Weights of a small contrastive audio-text model: trained on synthetic speech, music and everyday sounds put through simulated rooms and audio effects.
Rows from block 3 of the audio encoder of a small contrastive audio-text model, named by matrix and row number. Rows with one number belong to one neuron. Each number is 128 + 32 x the weight over its row's rms, rounded and kept within 0 to 255. All counts start at 0. Numbers have three digits each. After the name is the row's rms in percent of the matrix's.
After each neuron's rows are labels from the 100 clips, of 14848, where the neuron reaches its highest value: "peak in band" is the frequency band that holds the peak. Only what is clearly more common there than usual is listed. The data: synthetic speech, music and everyday sounds put through simulated rooms and audio effects.
# fc1: MLP up (encoder.blocks.3.mlp.fc1.weight, 256x128), inputs 0-127
# fc2: MLP down (encoder.blocks.3.mlp.fc2.weight, 128x256, transposed), outputs 0-127

fc1.207 089:154158116127148165137127110126064143136128086091125115116111097120072124072073100086106105101160105142084147102080104130073112135152141135135160154049171141069070143110158082145109124112183098171116072098172104091082067143118116207182117164139167110124139107079123139143070120139101140116140143131123122085098142116082137084144180118124108126144066153092090111141152044117123187110147
fc2.207 100:136131094177100153101152144141140089135227104089144095124071093180145134113137129140109155116163149187149094116118157142146103120140064100073094154138139137169121169087156162139087075093161148151137198137144168090138120098112113102133085120137182109122143161075168122167143092146181103088181132108084193096142061070127122156138139144124161111071196160094137122115113125130081150126087
peak in band: 250 to 500 Hz

fc1.28 093:113133102098162156146085101123146114119150155123109112122199117136115106146162094062122192135142136130153158168097158159120127172079189166082163124137087119135072144152152145114082117162189114112114093176115123101149130078157142092155110192137088156190175054085191054151117156142102099086140172140099146130124118169076129178163128153155117119156140154078068134154120155142102098158159
fc2.28 098:108128152112136168118138169100129127142076174138115132184148070145082158101153109161087107094127131145087104168119142148147198116105071114109122134121098133155127108137096120172098125145119108157172109114140104132164117110083102136146166142143177094049156114142052120160132110101097121167118164169173071143140076085153131063097174116130177082116104082130181103225071112128189142145161
peak in band: 4000 to 8000 Hz

fc1.133 100:088171137161099123143126113129173067124099094095124106124099162093155146050093079138126113115096070091153110111109145117095106137102098086151156181182099155178117131120166072164170158083089153065132139185126136101134187144170141132137117126142155116139188158186101113093121134127169104107090149166097111152128075081088119065088102144143185106179119106074137087086114153134158128175138
fc2.133 110:097093111089155190113164151111126118102122119158130086153081146084112182092108131115182097155112180113101140112130073131111145149210193093130125081166092161133128103216154052158190098108143162133125123102125157126151126138128116127128086134123150091133155100087107122070097102136163167073115185092086125116180162137107096169162084071117159126115096135082151135145117104095147098064129
peak in band: 250 to 500 Hz; 500 to 1000 Hz

fc1.254 097:072081093057088106137144108151135124128162137070166073071146076175124157121155145141136103087139124137149044175107138092125170117150143092117138161174183101118147148088117119153158146127183154142154116161156127147121130134135198178106148102153133082116159190133114101101130138147134105198092146157160123159092101204119163090174120070161169121173148140124153143088117083154130095177149
fc2.254 094:146100164073127112179165154138085126089113143128134094165119085133168152164097126072164118131150121062106086158189121103111111206117187163111087154083123099104126157114128091110114146109075129128150073155176133132143151191161120196102126196135122122131135158121137192161189087103116091095135107114108139129110082103155139115083169119103066130159093066142154107089122192139098142095148
peak in band: 500 to 1000 Hz

fc1.191 097:130146054132149108056161148088084058205135162142119120148117093149121093093110153105152209134103171127118044119077182121109142127164119119169132133121138141143124128154166056116143167092137136113122094096146097170122178125141175085132179164119171124113104110084144128080183198120116155111129127104144140087088131132031132118119104156150101107106133129100101095071126121151136118159137
fc2.191 100:120150163176160141120180104165091112121149131105153184139106077124067132188143064112122097066132193167115153123065163101176120112115154069177138146109131136129124150071104142098137104157118175141150103098116124122122168140144121112150163117106086155182185097139129111147152155183155083126133169082142090109146149199134114138148067112143147197051090177117131117136132130135106050126135
peak in band: 4000 to 8000 Hz

fc1.154 140:205172121158117078120114095121129110147120131091140106121128064133159081110098162125115039187121170149147134144167138099131192133155118164119075150139092129165125161122047116106145090096108160083063153139150148106166108095139152133091133154162154084169125158113110147147144133114116057091104132157119088118143127101177068196133151109074148126096078118103169152119114115196143107156072
fc2.154 124:143138166143049097168148091119135141077114131132128112184098075085085147106149130102136192119106053125122109087140169133130158085200161120064131167136135103137112137155162182098122133147118082134125152164068078105051142136090093134170162104096142105121110112142073124168169151114157118158107124118084136164134125140107111094096097118109189174104153122190089126086105154081165174083121
peak in band: 500 to 1000 Hz

fc1.160 093:167103178085120137122152132085167129082194126086091106039155114122090136127134110113088171134051096107165110168120154109145129160090197080151160157066103130052149107165136134095112055112123114105128143153069113134150136146137081124125106136130131146134081144156144086107103118119213138104109155127150147127103126197072127127164168124117108122158145152119153128179184155086186135156125
fc2.160 099:056116135096111178091142164161111154115149122160090140090126137072117107106145099112112106137117119126122168135110098178191135139147057074130042114079098101156138200070150131130129079125202172156169182153123135120111169133048148095090144121104165164118154172118134142106168075098071134132094119195139108126143127117102166113172127088107206137127136095144107121126120125093116107112144
peak in band: 0 to 250 Hz

fc1.3 111:121154114059137140099144185139125152142137113163167105138131187098162125088126119112140168072102179138118176122097121131158123128165107148153085153124159135149117122118150150130161125100092192064121104161128119179141162134097144077116098140175182153107170113152118138126147128196159191167107190118135117225096149189115144130146118085155072147111118149122099093067090187045155116138130
fc2.3 097:194108144129121112124098178105162123194153105138115153148116097038103143145082124136108132135148119147100175166165160102124189070110112203108125124143101090086111135138163178072127109169086162107076161106138199145187130108115146144123089136146107139160194136158062126148155152123130089145111224129146170114173096130140093158124130154112083147160154134157098154142173163113112161157152
peak in band: 250 to 500 Hz

fc1.212 099:170102155119193111152115169041026137120146111109185136167166134076107154096127101120076202061147144153163137133099076138116178093136109165109181182127138046112134136156156119103104130110102157118148117104113089134090141172168162155139122125131136080089103173115133136166116141105116152171163126090120136114140110168117125123110140145088162115187166119127115135056127187115159122152159
fc2.212 096:089166080148071114141106189054119143127140170146114153105114091182107175087169140165133138110146184168119096139160127134101138123122124223176112177092152139147118124141118122163069116158146129184094142160125091069135108127165163110113142155128155065147118136127108150077132180086146166101163125148134159169177141126154151141193120116130041095156119098153119095158153090166144179087119
peak in band: 250 to 500 Hz

fc1.253 091:122143100096168128125130101117137159123146110155118136113114129186127184063193113149091151102067172173167104102117123132082161134104096112116185151101097199170158118131146157176140085086090170165112148140111123118133080160123149136085120114146149104101084094088187149126121125189086165096148138175162092123174104142145102189147138061116071093103089118171134153055123119173093121096170
fc2.253 100:156183127126127058097138128142159170126115127130141130169108167138136139153120097127127120100062180144112098158067197112145172126139090124136049131127142180142154159185166095165134197120127125177123098111127129174157136158118109128175120145065140127092182151151137118104138129222104062051137135121115134164095133175125146130096138196110146187119088081157160138126158122105150165091145
peak in band: 0 to 250 Hz

fc1.98 113:042177091140104116165065090113114111157119074132143176127101109163134094099131200135101116082097148162127134148126187126174104120125108163106062087140097161103139135101073111099086152142123161199122034126104142163138138113168123158119050114115129158122172110133080139150107127111122147122120156108133097094098156184100141157166122080170109110130120152138144162122112100114196163111204
fc2.98 124:129179081147118147086154130122137131075086093093121125143124128104177155136150147118156167188141103100090132113060144112097129156132165167135122102105086114145177112126198072077133142141054137122102088142125146159124128122072148118059116106095158161202172109120144137133155163091128051084145115107145114070101117117102158130156116103199110164125123069155129154053133109074119075121159
peak in band: 4000 to 8000 Hz

fc1.121 103:132157107121206164078120119088196097184158097181120069089151132124158100092154126134191097086132160111131129137131126162097117097116140103094196138097141120082169109116110054120129143112119123091154151071136235101132129084152127170146134112108148063105087169139098109191127108182132169100129163169138176120131110169115140163182105128136130120143101096119076105116093129110129172156137
fc2.121 107:115126148089132126120158136111161170094113141074109182142165130123138084121155143072111187168145189099108145092147138190147149113087151109160160139090122114160100104136079127126134096154092177145114184148115153170150135048147145175106168133115095122082141090121090064166137125132128117077121113125156166192138102160074155164077119150146119120136212170158156080159151134157219131162124
peak in band: 250 to 500 Hz

fc1.58 105:157096112116087106093146094125082127164206200127198139121118099132116121095102063168126094090142174190082164138088134159143132105155191154137129155080138093141149130178130152122097103128126137148164102119089110090147171108121144155099141137118166176138136159098096145112183136108127088181085138100118109185156130158122139131108214129117132127088126068139140189155100099166141107202184
fc2.58 098:137122102114139104134133172141080129187109141154114119165127172110155125111141120107201148191164124195147158130176135101190173121186108160094092125230064100162141112112187119162141092155173142139146129136137168168063155103133054113101139153169160123140162135103196148137112174143075146131110107121117128148160058153125061128159137080148100135138120095137139125107083096098150119125133
peak in band: 500 to 1000 Hz

fc1.219 099:120193084133122101115137125103114164078104109138128133126059117156143104114128105112103104089103113090133171099132099196116133158123133125170085112131173148146117162157141139175179077163159119134153072053145172149188131167106112125118154160116195101165046168113122150128129109163158129125121134146155043155092108120141119154082116096086167195213128108128113104137124138120138066191134
fc2.219 099:125126121165125125150103150174117142085121105181144116068167110134130079093095035133132103127122089143149128160156108100147133144128109184170123161111167109106129112118101115175152145125124108118189191061112140117155099110144130154151141167137152112092135157118086172146106175147054124137174111098098185126203120156131147183108137115117020055126091165169127150080156157154158147163140
peak in band: 250 to 500 Hz; 500 to 1000 Hz

fc1.4 102:176150148103137101097126104122101149117130191175163092103087126187126096096116124123087135079136089125134092143091083133156046093141172151179176157107120156178077133172162104133149081093159099121085073112166101098168154150120098177117157156133109111167140179106082118099108112108123191164123130156121120118115113110076067095170156166115047101091109154077170099134117122173126099097118
fc2.4 103:192111081129065165114165095125149167158122085091105143124082096100099096154150109122130112117056135163151158107120121103122133140141081130079241111087149120108131133128123104151080106069110141105137176090170095160088113087085079128155085110130124155130131096133125118077117088172131134163122120137147184092120105130171121182089110180144148167081137151159168174148122070113143064081152
peak in band: 4000 to 8000 Hz

fc1.134 098:160111185125142100179135173115134138145159115125111109104113123132099056132088112114129135163081144159158143129087141122100198113133127109113207131103156149113094084123158044133155043103115223080176107137158138160116120129097137126174099127114117094096140171102156128110129144113128199132124209135098161152118140176153106053131141099122122123084115129140166054142175138139112088162156
fc2.134 096:123107178073163129149119147088144118148150126168129036154074125116108152181144147096113113094116145145105100148112087123147104141127181117071102111156104154110139148097125123111176152093125158183105157115097147107132140074159146094164134076101133152077182105109095107111128119130056143194152064182169110157079157122131209111120107162180138074123117211146146101174099125131121083117151
peak in band: 2000 to 4000 Hz

fc1.111 111:117125096122138144187149136134083175043125098134149168100098089064124081142119065168133127170185173099137146125180146084160145088106115123116095125105065107190116151068099046080118137099137119170137118083097143155141111135094151171143083110146090160133138119142103069078148065114116142134075114124154133058140113111095165177139128121092143154106155113164162120126128077083148149147141
fc2.111 110:168100099108104106161120093154051097127088127090161167100098120167090136079074122166114120165161105135118149101137160157160070170141182130163155104172118131081145169128082172089138165108116078128085113153150107127142110143108141139154093113175101130140071179094148167150174183147174155100153077116191089118151133163125117086112125161203079101133111129132143142115179085090119056135158
peak in band: 4000 to 8000 Hz

fc1.242 116:136111160106108106113131139178081143174125145171134142095112088169146174110117157109094124120129108112113142139159128194098186114191163092126136112138191099177130102133139093097117194090137143128092181139152158191059115134119132162172085094169084173125136200127131052117182087098140139069170108133094149160116168145115133130120105132164149132126102077135131055124114130119199145073155
fc2.242 106:083177177149125146138184154202117137105145158145149169143134166149115137121114158101061112124084113125161112094115100107096055088128171154184143138122100158135172067135095093126094147092113135161108071110123135124166095086144117124115138137074130154196114188117047163114089137132147153137154221094169097144107123151113087162131131165104114182125200117102136150119100090109108100134084
peak in band: 250 to 500 Hz

fc1.130 096:102115138101118040082154116103082144188124126086125083085139090180133124086164102151144110171101158151167082164109107110143102131139157090087143142183167154091118130130158126115167209102122133154082126138145143145119148106113159144176145138135155089124137167148131140133111099143088154191178049065104099155088129110144144141198062104087148146203137086153149125164094162149161109140110
fc2.130 095:144143187048146089128108149181069153048151082113106153113150120149153193089117119102147144138084108084089153129173125146098095148170135148091155090116149157164153126180147099150150128153118087109178154122107097052167159134156164134127139133111160131159063118065172125108175136156183136193112081157118152148158153091149105136090085082136119083107154079109152141146160085115112151145126
peak in band: 500 to 1000 Hz

fc1.205 097:090073115168088127144143128102090163090169139130099138103108123103124113078048064112126044137106101121099191099120134180080126173101136108159109166103157146170173176079118112102103118147140133051116140156141138154134118109099129098120158078162089097120101170141073116109077082078098180168131138136179093135160138133118105107130170085174150126142067141139164124065120114136084105170138
fc2.205 091:144183129076127147125102128117159151081173160117109183121182115214128190149097120172198135116122117162081151131177105207146114117137146131153142133161171160050063113130146117143155176116100141161118120143121123119137113101117131137074151134100127182105135187141156109091125186093070169180072090153118126141128037179139116135115092138103110123108176135156111111109131130149114124147077
peak in band: 250 to 500 Hz

fc1.9 104:132130141174163087074097112079117160087114131181165111095108070131145144102155093119153166141118130108137126093111184112141117142109190109075106075160109116131110165106098113126117133119055156118218115098162111136167105135194098093120156132093115175143140122154190137135085167132133180113100138123123126137193090105132092078160109123095118183212119162120186107086122191114164169120104
fc2.9 105:080121169179103120081146099119115181097158141165111134106207091105173096123189151185138131112059166124192095114118123100155166108102132098139125125094153182158102108160150087160153103196138147157115140164107165149148130162092123100124149147156103126151119145116177146154134076092075094133155134148109080177137061149098107098078128122121102169123110133156078086042143171151087139142097
peak in band: 4000 to 8000 Hz

fc1.202 105:065121114098112124151135132158137158136106136146049126087135130150141144099110113181203151146165143135114085165112159157142106150076125155133096160130106145097073093167180113148156096100114135117146078147136095152135147117107172092146105164139129145089138043114161106092133101159155175188125136201114187113105147164106170042098130143044123140146135136114114103074197104132168176136133
fc2.202 108:166151092206142155124102132156140115151097083126193168143134148140157100158143122144155121068065103138129094120132113132195116105170158149084159166137084155168119079074121128178092082128147106123103152119057102101134120070139112182097170100117168053163165154145119159105160117152075101138084132139148098110106188147143095108120073125142179150132143170124099210120150105131083104107153
peak in band: 500 to 1000 Hz

fc1.146 088:095084102083150081129164071136152133165107137140079144088203107094139106118075191144147142072071145118156154180162159108172153106146165119179155077064155143116154150186156158115145139150111098115114151165137140130112113139111173133150118138150125073109146139128124136135137189114147132114122158138118095066147139105153155081131115123165128192147140106051159143065093127098068078079069
fc2.146 086:098116104130124069147144143141101115151190113096146104109120203189139104125211086137051136138119102103145127119145082145113156104101137080075074167168066081116149134144100151115114186103171124118107162165171179143172091099134101107133093175130124123174156108122079170187106181119149116148152103063132124127165069152093137115106102108112130099138047177131095117117136149092120138107138
peak in band: 2000 to 4000 Hz

fc1.107 104:132080098127161134171151136125122123159120094112087098094069128144129124159112105082140179136111156097145157164078121070139111184114082085128171092124103130108161137085071130156133086175153176067209102113162178145127160161107104178139106101162091113094128078086143091156101112097129119124110133135156169190107136129123102120172136088127097161132129167135116017130120083085120122147198
fc2.107 105:126189199107114155165213136135177134134113166153109136144081106175096141155092166121101119109129114153091147107091164089107096089148152136172113118121158158081126156135090164096092155138043092103130146113102083101160117138150131136116156112058176191087084148146118139125179184107119177119062183149195132129086090103144119160172101145131152136154181152145173149116097127108107122149159
peak in band: 250 to 500 Hz

fc1.223 094:124113103145113154148091122149178129126121134160164109088148153134132191084093098195113131080100124167072144151158142047136162159132115098123097096126132133147151111119152107097177107066118146082095162076123120156144171118138063150184084114167109185185126200184174131148128126128114182140141127131066149105120119116109128105128090152109186043163149099121120124104092169147174145132071
fc2.223 110:131050144158120095090140097161117159083140097177145097149110118160155127142177177153136108112114142202063111128105108107125159127117092097134142153091152093192117087094122173179142065111204135133111135085090138078120133119070076109164154156151121134198088153173097170114066128163098115115141122061082150140145114117184090111101098161166177156137113130102148129104132085103118102117102
peak in band: 4000 to 8000 Hz

fc1.88 100:108143080154117087159115170090129148120076135170106150148123081130111142126094124114129161120093163175123137064104176100118111150151132108156124084162146158129126167065106147129134181161187161072095099112080141075174095111199140110117099190086116097120131135057080140156136165116133142104141155106161104082118151160160099098070200179052143121157131132070082121135138177125136123103093
fc2.88 099:077054152128101126136215150152100111117148102134139122105125092128099092103102181095121088140181125112111161142108126185148094069151116127107103071115085144114131087132190166157146145099132166170181132036181101129111089104129119123131212146138146158168116127138090132176122096119126140130113154175167159099101089082175131089147051098134060148126110105118091142111099137129124141083147
peak in band: 500 to 1000 Hz

fc1.157 105:066173108142115093152099116136085119133112156135099169114066140116133181128146110211128105093090127111113121107157131079078151121144136107092125120123130129190153109134163098142112076088048163135110122158087122121112105194131118163130138150168118089129177133147135093094137125166157090065137194063091133157089173154156141170158119176184129117084149138188215113166146134121165122097145
fc2.157 096:137119169167155151179207104139127111117169188092121131117127120158153095159116125146109165128131098118144162112137102130152156164136121176089097033120137161122053107131061144140150165107090132099158104146082149179131137093144161119096151087138156161111080191193080136114143128159108124111122137174095161086105065101142044131101134156144152130122164197112088095170172147121092134101113
peak in band: 4000 to 8000 Hz

fc1.27 093:127175116165112130138094121196119141107108067149164080067121090214201121110062134141121103144146156150153124164123148124064172105164151111149143120185085114094105130188106072177124146117153100116149124136114125199140158199162115087122069136148092138161098159158072112116101123166096121121147067182163122149143153112092131164122115155159167114115126113087178117119143169130145080110136
fc2.27 101:149091124179153167122058152098153126169096132162147135156131079093107130136074093177089117111071115086146115129137150114047069136131166090151120134148155144116083133133162170168186122093098140121070143147163168140109035142117071076142105138118103096146180150181143169153088105193101117138111146085118126157172119155100130154130179080100097128187096131114097146086102130096143135150148
peak in band: 500 to 1000 Hz; 250 to 500 Hz

fc1.38 092:115094081139181155118082116157225117095126137095100154109111084196112082103171135110164166113132098060169110101107192088132190096145114137141175104125164091142123154097193159098162132109131162077085138148172168168134187140079135090120100154121140135146113138135137096154164122179082083100108107143115166084103077136095172157104106132152140094110127134117154098093178136133179107091137
fc2.38 094:147136091096144094175118097149182161169093092181059123092132128073081183105133118121106123134131183151194132176091118109119133174156108167149097095173148127092123121188132184154156099137169106117154104183195161096155085176092066136136126150127124109126142150185131161099100142097112108124072143129123082185181165092106104136175167088131140159139120125102146134087144105180142084159110
peak in band: 500 to 1000 Hz

fc1.247 095:126128156063109186116099118131167163124126071121132183069144093125123053137117156138136145185114139137147157150107140116153176111129141151192090222086112135176100086123153137159064153161079102083138132155076074135154173141104133100084125101123108191133081095168139165132134160100127116148126109175127139121141166155109076141088143120151093136113164128103152082089118049124147092094169
fc2.247 100:140132146153110159086128129124148076152117111165144169100092093159088074112138134128131119106093102074147133113175088152161122109139037096118089139174095090111142109159080137173106143112166112091145234136149085141149159147080104089214103083152186133124086118078121119081092133138113111124055141063117106126133142104105159153116145146098061121165089154120133128137157111141183166152130
peak in band: 0 to 250 Hz

fc1.143 097:152116096098136152139156138103127194152090152158153095133118161163138183105126122138136167151088073165155139112159181054069088101129125121109108157103139154112100116062187168131125118139127129046125142113109183064141058150140125100147124158098106110114084144151086111130112180121084174123153152077109129146115122125168144134047128159153081050147176118086109115130099089099143136098072
fc2.143 089:065159102138051079088168132163122123123177077113090110107161166147131121126086109122080085105115178098103122132179162115125133120177104159174119116148079130139155148084130129085100129147086116173174171100107156105122145133073115108159145161135088133142152144144136107155108133130116117082103075162153133070190078152126122106160108093050119173102069131036170169114132138091135079103130
peak in band: 250 to 500 Hz

fc1.231 091:095094164131104115144093138130142172139149139128158113085178153117106085134133129156135161088112106097091090131108081104130126182119093135124150143105099108137184106101110101173130136129094095145130157114086115149142074126173095170110072180089137138118098101177074127146169083172135057122131220141141147061104121110089145091135206087099107105126141116156187109153053134093174130184072
fc2.231 095:154156160118123121111114090164148107126150138140140156164051121135112114142160142112134107105131104098109146092135147152162177177117051189143170152104113148140140163122070180127127124142135122026138109178156133063111071092172147099128148144147162202232083115116127149156147142111147077101141089154108141174169144091175218091112134150114139161124145122106121100088116126154129098105134
peak in band: 0 to 250 Hz

fc1.52 098:149125138147093110124164173099171150148124147133127107125196141107142076120143080149095111145133154144116092123140142116119114156179161184158159104156112148179112076188166169126103182124122168105128156144147109103117152162156111104171166133123094209158197108162188116158106176120149156140146122139131146125101119088108119138228160183120136163162197152112211137129126117188100182137169
fc2.52 097:064106138149157148167128080131120111133106156128141212102132136107142120102129094233130104137122124126168158114164141159175039149116151158115121162158127082152097111147094171174073117163109158106097081138109064149091087156109097127164144147174104162101154119094113171110067105164152124074178130128104130104190135134167113091152085169128122146088118109139168116142199177137140120135171
peak in band: 4000 to 8000 Hz

fc1.102 100:157108074146103135132126117097139149115121091106147143129162149176150162111079115148110155103091100161156120124143117154160160145162180105142153137079110105169070109070158140159155179158126134169089125117178162090193086153146101107134119122084104079246147111145154147139119159121062103170136181132071049144127081119118143122162152101145132126112142076069107141115140140102174104129054
fc2.102 093:119126105156099153088091137141090201156153126137125049118135096154107148116109138140168145111114126120112118132125028138112102136116180142153141161107170134146181169170158106134129145160153143140179115065161135130131094116097114113119131121118186096117028121110157119154108074183109122079077121139042117145110056130114164093151074110141111203162143156124091104164123069143144122153104
peak in band: 250 to 500 Hz

fc1.171 101:066155164112147138094111145056087073128153077096180115120152135178182141109077110098143134132089069104125145134117114194134104088165130175077124054074120189170107142168104148145162149089119156128155103092133114141166160122151168188097124131166115072115079123120125123098125171122075120085144100139130154169186141105113187145187167159093084144142101100125111151157108104125159122160134
fc2.171 098:123086191044123199104162134125138127142110135121070201142108114131109104158082143140095200155112097115149126138129154129118198139121116090172063115095097158175136102093134163117136143147143125122150151112133129138157109096094090107122133153165109078138148111142124083163097101136117095200118168137063162153142107065199157120097166132168105139125110176147106107147191183099191169118123
peak in band: 2000 to 4000 Hz

fc1.74 099:126126123142141164154113106065124121159096146105117116092186100247153141113117141124130138121145065148102103132122160155135164180103165142057122124123145154145112137067124148169075119101147096118113125060076100137098073127131124114176105107125142152139111128145088138096164101118210107066106128087157107098064082125061104166124169094114102078132104156134124144130166119145145099044118
fc2.74 091:179085148076120150123101121061099084075118164168108149199123090103108157158120124055148086128142139098060137096160105162150107111154136147109115121076061084139137133129158109116137104177169092119078133158106102157066146115086105101218122138142095137175152143120125134181055069092163106181146155101126116163179117120117133143090133115112137108145136142137117120156190135186106117129157
peak in band: 1000 to 2000 Hz

fc1.187 107:151156158079113119127106111146114123122098198087093120117090072091164166190095168133092121196102112080102099103092103065083070165127142108091130144117115083161130137134163145110169140083186126075135167161168116141146167175113114148124098163088135121113152054153098122120139178101115128125122080131178119134071133117174123096163179080087168126102118056096133100141123091148167171125144
fc2.187 111:120128106141110123105128158110101186104153122073138097132161131107116109060116122139113191129176113123063064117115177116152175145110158194117179168169150123190141091137159122151127086119113171157057092120182158195155157137147155117151099098159059163123116111111173164116133153099057192091196123179121150125081138135094126114147128110168114141186142117166136120111137079117159142125157
peak in band: 2000 to 4000 Hz

fc1.238 097:121110146205117197107123151095168133158115144065176108084086159085135131108123141119155094113136147080134103109169143109068087142138136128164139111196110129096184101126113132130097169122144165115093114046095121150134124132139110090135202155128136110161112146140160184111132054135113161140048137124120116124178105087092123094151195160096195111100147183110174158083137105129174106143120
fc2.238 102:113134093101119097132141148085146046062106122109142156101212176157112133122121160102149136133140133137150134142182110090094107136075126089143093107119087153199077074186131114093138095141151125162085111113189172100154130097132079157082134210129148189083105082176140124144172107108147136186142135119059166142144094115184138163114099101112127103150094113137096116171122137094148147108158
peak in band: 500 to 1000 Hz

fc1.80 091:146137090119135113144100163121161134128104118131163115097155039067166139117128104123092109128088083120139156078109090140117122113095144133190146161135127219147093119118154147178098089097182110151131094169170147162109095096146092068113082117141063095116140148150073137091115140146093144143134137134168081193069114155180131178123091138132109181087138120078112192109134086088168176139104
fc2.80 089:080172161161077118110103113082076123136123130102076097185130097154114157127127126158125187109128183022113155178116186120142125123139059112137121164176116110160119188150156149136055083132167166117133131131094135098138097088185152152144183111099137168106061139119090161165101124127075145056134068112141151168114110139142141108146136140172110133150123123123110115081128155145100129092075
peak in band: 2000 to 4000 Hz

fc1.44 092:061093121110085105146074070140102135171136142153117159136128103162207206088136143164133155118133110188093128157099094165094128121144093126109091159125125146128110122147136118110135162173173127137180097127169155102139165105141082094107160080115124104134112172144120255082118126153173139149131121134088176094094150163131151113139158118090161131161038143121130140132090152125120085141095
fc2.44 096:050104144208111165152100128156086124150109155148163151155092111146141134141181068169128217104133133068131119122148110121199135128132096117157051110076134147093167138073165120083101115078115167111124167138160099091088115146101113188087133113134108095080149115152159147153136120107140102128165161162133118175086145120167155113155155111139103087158081166105142142081064111106167110116172
peak in band: 250 to 500 Hz

fc1.95 101:068152147092109139046160130114140172150116197136129148063110134140143173132146112087149160083110126159114148164166178161065077127163137092087143105028108126112099135145138166150139112169185083089177130102149113126155112126122152149111153126142152176126112153104114159131149057114117121122132127093136143157172146028111137142122167147123125112044179158153113104114078106153165150107119
fc2.95 098:155147150116142087061131105097144135187126153095096107137205097158145118165114139150163108121122091114131140162065195111095199179117191146193134177140095099152112155091123137197108131149089116131085076088125098166100145082123151174143113167147126091113128140168133081137063122120131163119179097180128137130100115125138144137130173145170079146165047111117113145109166143097080114088134
peak in band: 250 to 500 Hz

fc1.29 116:063125104120143137135136099088080105095166124069075147154140170090102174100103151135128158078127094105130170101152169112151099180113058139141160105097168162076180131143188118117144170131183131142138077065106130113121128116060097126167082108099140129079084105125138141135114100083135152100126070154058118150147089170114146136126133093099140144132170143147141093104085186146176153054150
fc2.29 097:170130138160081177182107116096129114132190121137115096114178093094113137113104141086142163129121079126130149047140104098112127091181120145085100156121107142171167109132137107152112136071067074102101161142078088109116197142114100114080110131131129166146121135080129126114094162173151098088117136051185129157078097099100120123104075114063122120112139175199170087093094069137154134142143
peak in band: 250 to 500 Hz

fc1.112 107:117084170140097138116068162097144141093114118091139129162167156155105143158109162101162078145116167104096163153110138089137155134120138042158143094176175138116086161095065133092093139130187127132095126104139180124164155088200113166183114110126124136157186125090125152144138170106109079108090148149205100155153082088128169195158136159114117143165118108092175131093138143095148141205136
fc2.112 111:139133102136138115110181140143172081103133182172183171173152147084118138205166123167097126095081150137154106100099120113107145139147132132127129133166079086178126137083170086190165096110126156135179135103129196117087155101109112115184080084138128113150142140057088145125174102118076143141137135163070196136054082074119097115168098066125128158116145168107158099134120103127130129132155
peak in band: 500 to 1000 Hz

fc1.168 099:128146104151144125138186085181114094131159176102093129123140145159151106084151110101118114140096147170129143154134109191110135061178071103100110149084180083082182161075107145139137100127213245082148091101137097084078135170100110148106169165084155122124091149140090157165116108119127121087128152148137106108132123123127135129150136079125114172162097119164087134133087112140188107096172
fc2.168 103:151083146098175141116100091161144081109148114119098228060148110190137120123143109139119163049125162105091179173115098134150110138142114124108130159131103104123163084106061105150147104146129161088158137103151048161116090119143139129134141183126193081083128151091101113097114156122132106142112109159168173096148102142110146105103160092101122128139136119083190112151161068196195090152119
peak in band: 500 to 1000 Hz

fc1.25 086:122106062106155139107137103072145130123129187124075154093059047188129115146126117144103179178203086180130137133150129107135166084174092092117142142152135163134187031110141107099153165152127110153170141134145161180085115111128110155125112139145104101074089103091155092090152134164127084134078131100128081092155144144173087132118135126159067156128123161128113103097086162146099105111113
fc2.25 097:065114139152099139097157076204051064124175122133091149117044115158108146133081129110150136097160170094165165143139104158053128102142098194059119110145079113138130196110168115140112121158102134079154140123131124162078179119111174099078136116117173170148121139096135137138153156103105156152173131156145094112121096085185115130116139153106185085097114125092146137157123165102098094115134
peak in band: 500 to 1000 Hz